From a checkpoint of a small class-conditioned image flow-matching model.
Model: 5.01M parameters, activation gelu, widths [64, 128, 256].
Data: trained on made-up waving flags, 195000 training examples, 17.7 epochs.
Rows from block 6, named by matrix and row number. Rows with one number belong to one channel. Each number is 128 + 32 x the weight over its row's rms, rounded and kept within 0 to 255. All counts start at 0. Numbers have three digits each. After the name is the row's rms in percent of the matrix's.
# convs0: first 3x3 conv (model.decb.0.0.convs.0.weight, 128x256x3x3), inputs 28-41, a 3x3 kernel for each
# convs1: second 3x3 conv (model.decb.0.0.convs.1.weight, 128x128x3x3, transposed), outputs 26-38, a 3x3 kernel for each
convs0.5 106:164134143155136139129107125104098096104075072118079063053084080090133144108131144142128068154188094125154123135179110184233158171211133129167111100142094104174133093116121109135157140156170132168167112156166114145176128135131126132128122127125100122138091115156071106149107097134127114145137149152156126092179125076191129095193156078179119042182129056089144166053134158095143123
convs0.6 089:136133138136137136114095088121131131114103095107088073135136142100101128088088125127125084160158133174185162153145123142154135128133140134108093164138119160144117091081127098100147133130182123117117094095105080077093128139118133134131133136140116144136122145149128145133119120104122111106135130140126113108141130124183161147177142139107090075108106089111109118078088114081080086
convs0.7 087:099152178131178225177135147142165157138135157111111176156120131169150142139110158128113137178150137136105086111139111147193171120159155203181144114121095103098089091089085127107097181155117166167165142124112112105095120118125122127126115111118097112130086100127099089120097066088088033056049046095110103122111113123072065082176154131177134103154110081101135155099126150084073103
convs0.8 105:128082086139102092108107130171146130180142101188125049102128150116121124112125115118142135150167136094123108120145142116103130135103102108130180143114166132109160141133139155130138155135147144137142145109129145107118133127111123118118127128124120081097126105105103079099060078113082103166130149196178176193192143175134137191175122118178144148162154163127136157154159151118109133
convs0.9 112:082123136105142145109124129093129140095128141098118139108137115112142139101121139110118126134133120133140117158143122199217166167169110146100081118053058079017038143138131096114109098106089170177143167156132135125103116114132107109127099088106112157187135178185135159158110091139089061101087103130060031050095081104121132136112078073143120119157145130101083106097080106139089102
convs0.10 078:169161178169157130151129110111148155119151155101146114112137150126132150155120111136114074116108089121119121150151097125133093130158122160141104175167141153140117154127154114104134131113144115096089094079074088068086141149143142143146150139137145158182140142156151150168128124129091084079106102135152118120153127159149141165075070073078078085075074067149119095124134122121143143
convs0.11 106:072122145086128144105119132044125135093138163167168168117117172163149172098087125143140101183162119170159159142125122174192176155190156163147137159125115109095075159154158128129155078098112128124134124132143093116130122093093141117100125116089035050100122144188113128162171145136118081080141111086104078124131125152129173156132097087128111100172158141134132114120114109053086119
convs0.12 094:144132123118102096107086077123112116110093074135108090119123140114129157120119157124112113121136115119139126152159149131163127146171160146130093119113082147146119121124140107114139108138160201168162155127126164151146122134123139138137130130139067090090027069057077110110140118096120098092115127138131117113115106110147146153214180190130108119118095110144129112110115092122130076
convs0.13 094:112099112156123097132107082064074081111071064123031021090115134108126159092095127086138160115153153106135100118153155121165169108152144155151125088101103064112131164154146160143147200193200158117093144098094140099106101111121106119134117124130137143135132140139137153150113090108074049069088103119093124173154157180151130151115121130109120125141142161121157234087074133170112101
convs0.14 107:107134140111137139097081077107122094136158150124150174054087112096132117122135096095148135141149139118122103140180155165238201123185144160122083163106070089077040086097125073084116098120119081087096127127135140162162103101107103097098101104100086119125132150165109122139057038078076034058102099103081049108083090152115119160096068067144136120201195189096085108116097134126091128
convs0.15 090:113130129156152122121113066123099056157104060140086058119121170105131155110114133149154117191219159122125093152149137157183156145164149093104104126112117129132122058068084081092097108101119113108133110098120100100126146140134151139118135128125150144139164153153136125117144105100098077079108108121125121129134148155119128142091079093116110122147136152102095122110108130148111102
convs0.16 092:168171159155144116146102029128140125139079075132042027110105116146083041122041025117106110083101084134113052064141148101139140075117100214162141183107126121105184157152164134122145172172181161165126167147097138114081133120110119117109127124107078133118092119120062114131150094046094035037074074148103131147101103121110103095172146093156134094135091048120072125104087114146129150
convs1.5 110:142145159156140170160132147098135116132121099127084072084133135118081101114141130133141148092102118133079123138096140115114082104100109119081170116034139137081128124122086146211142096136118217154155191215194181151185111127132126136116112160134158136104209135096102082119140107092149132096168114124136145157163103111160119115152157126157167121130144124
convs1.6 071:132125119146125081126155126119121139138139174115141107159140160141087146146117096139146153099141114142191151106147090144221127097101093122091180026037146107123182097130108104139121136146121152071127131090113147120113134065145112000066152141130150128137119148151120097132090116091087143092110092061166146127118130139149111148111132138124148130114142145
convs1.7 099:159137160142080100162106135095114150160128171174118128113138152099138134127110133082102097134208131114103171138130080158161132110114145109091087134135168160140163139123126112103105094160117174166122132142128126190155128089146114127113138162108186194140166174096142155120130106100097077072109104149145121070159131101152100144083081178131112115141091120
convs1.8 103:144170114126151116146154082112121111193124084104130101110143137151173108178150116096156136154136148133117129149119142150138143109117151101109125145097076131129113159179096127196118065088107127088113076112187136107116142101126108129124159172115155127175103079146124114092149146113158187150134135108124111151156161116104104112098144117146167100131082134
convs1.9 110:074135126107063121145029058138112136124098110131241111102042149115061112177163090139126144111153097106164143153130120148137124113131108078137133124104088184192120155228129105162131116183213089090153132103149122131105162108129180176090167161044129094148105155116135198145123087110155121130172154156169157147111141116091108113180146116150163148121159096
convs1.10 079:121134175141184167104116135112121078136096121117128105132074096169044041099075109139096138134117117165100164103124149112117120148110111189172160180174142165152121119152107179156160135092061141128142173184079183130128111088141118127172144154216146157174151185164109101119096112131127166142105097110105089109059173122127166163094138130114133104101067058
convs1.11 102:118119125117093110178140127129103151161131154154140089066047158076052119175155179107151133140193110120115128124064105122142135125148118110156137104124114160147113168162104174186128139188137105041140118067144119180142146072116125116124149122102154105130169111117139124151143131113127158108127133110139157150136166150185158129139099134154138126135143097
convs1.12 076:176186146167117099126105127152139169139086125123114182113131090112144093104096077156155082184215100131178116159165179053055050131126135176174154222249183185188127106127123143128116109116094167079116169121123152110114140131117194170189152162101145115115130152141159143124084102076115178101083086069154111115099141133121106093111134137108131090096124133
convs1.13 097:144129118168163142107113125052094056117124088147107184136131118169126098151074092147081141168094103143144113176124129127108144123118144128115120136145126156111121098071104144137181155160177147101071166169156177150152158150169090065134098134140163122137134108140143116116144134121104112089144144139096100110046117114084123107132141113187124132129046123
convs1.14 100:169144120163169164125164197139154104156120120178128134141140135124137091125188092132073116093131142080114142097119093149122105166165107161168123108112093063047089120156158142115169123157151073060130101079134096104101159135154143056109099056134050069098135108147160164140148111108128160128144152173102154152134122129110088077106141071119126126133100121
convs1.15 083:141125112165142127170171129134118120173155159206146137137142112119142048114096074099071142062068126131069130178144167132094134198133142156092154133083133149065151192166161174148135154178143166152077135151096062089076119109130120118132108147148181156129186132137199149147159133086178206141160143129104086123064142118076153116123121119097143080154132081
convs1.16 097:102170159032028062082100127133156100107172127081098127207171118109101089069108105083116119150183168119091113170120126171133131134129135147168139126157169145196170069184140137096157108099132164143120056130074164140138115136133105136171149159089125118126145126088077133129117163182099154148132134133085114196110058138110061116101108159130075119132111126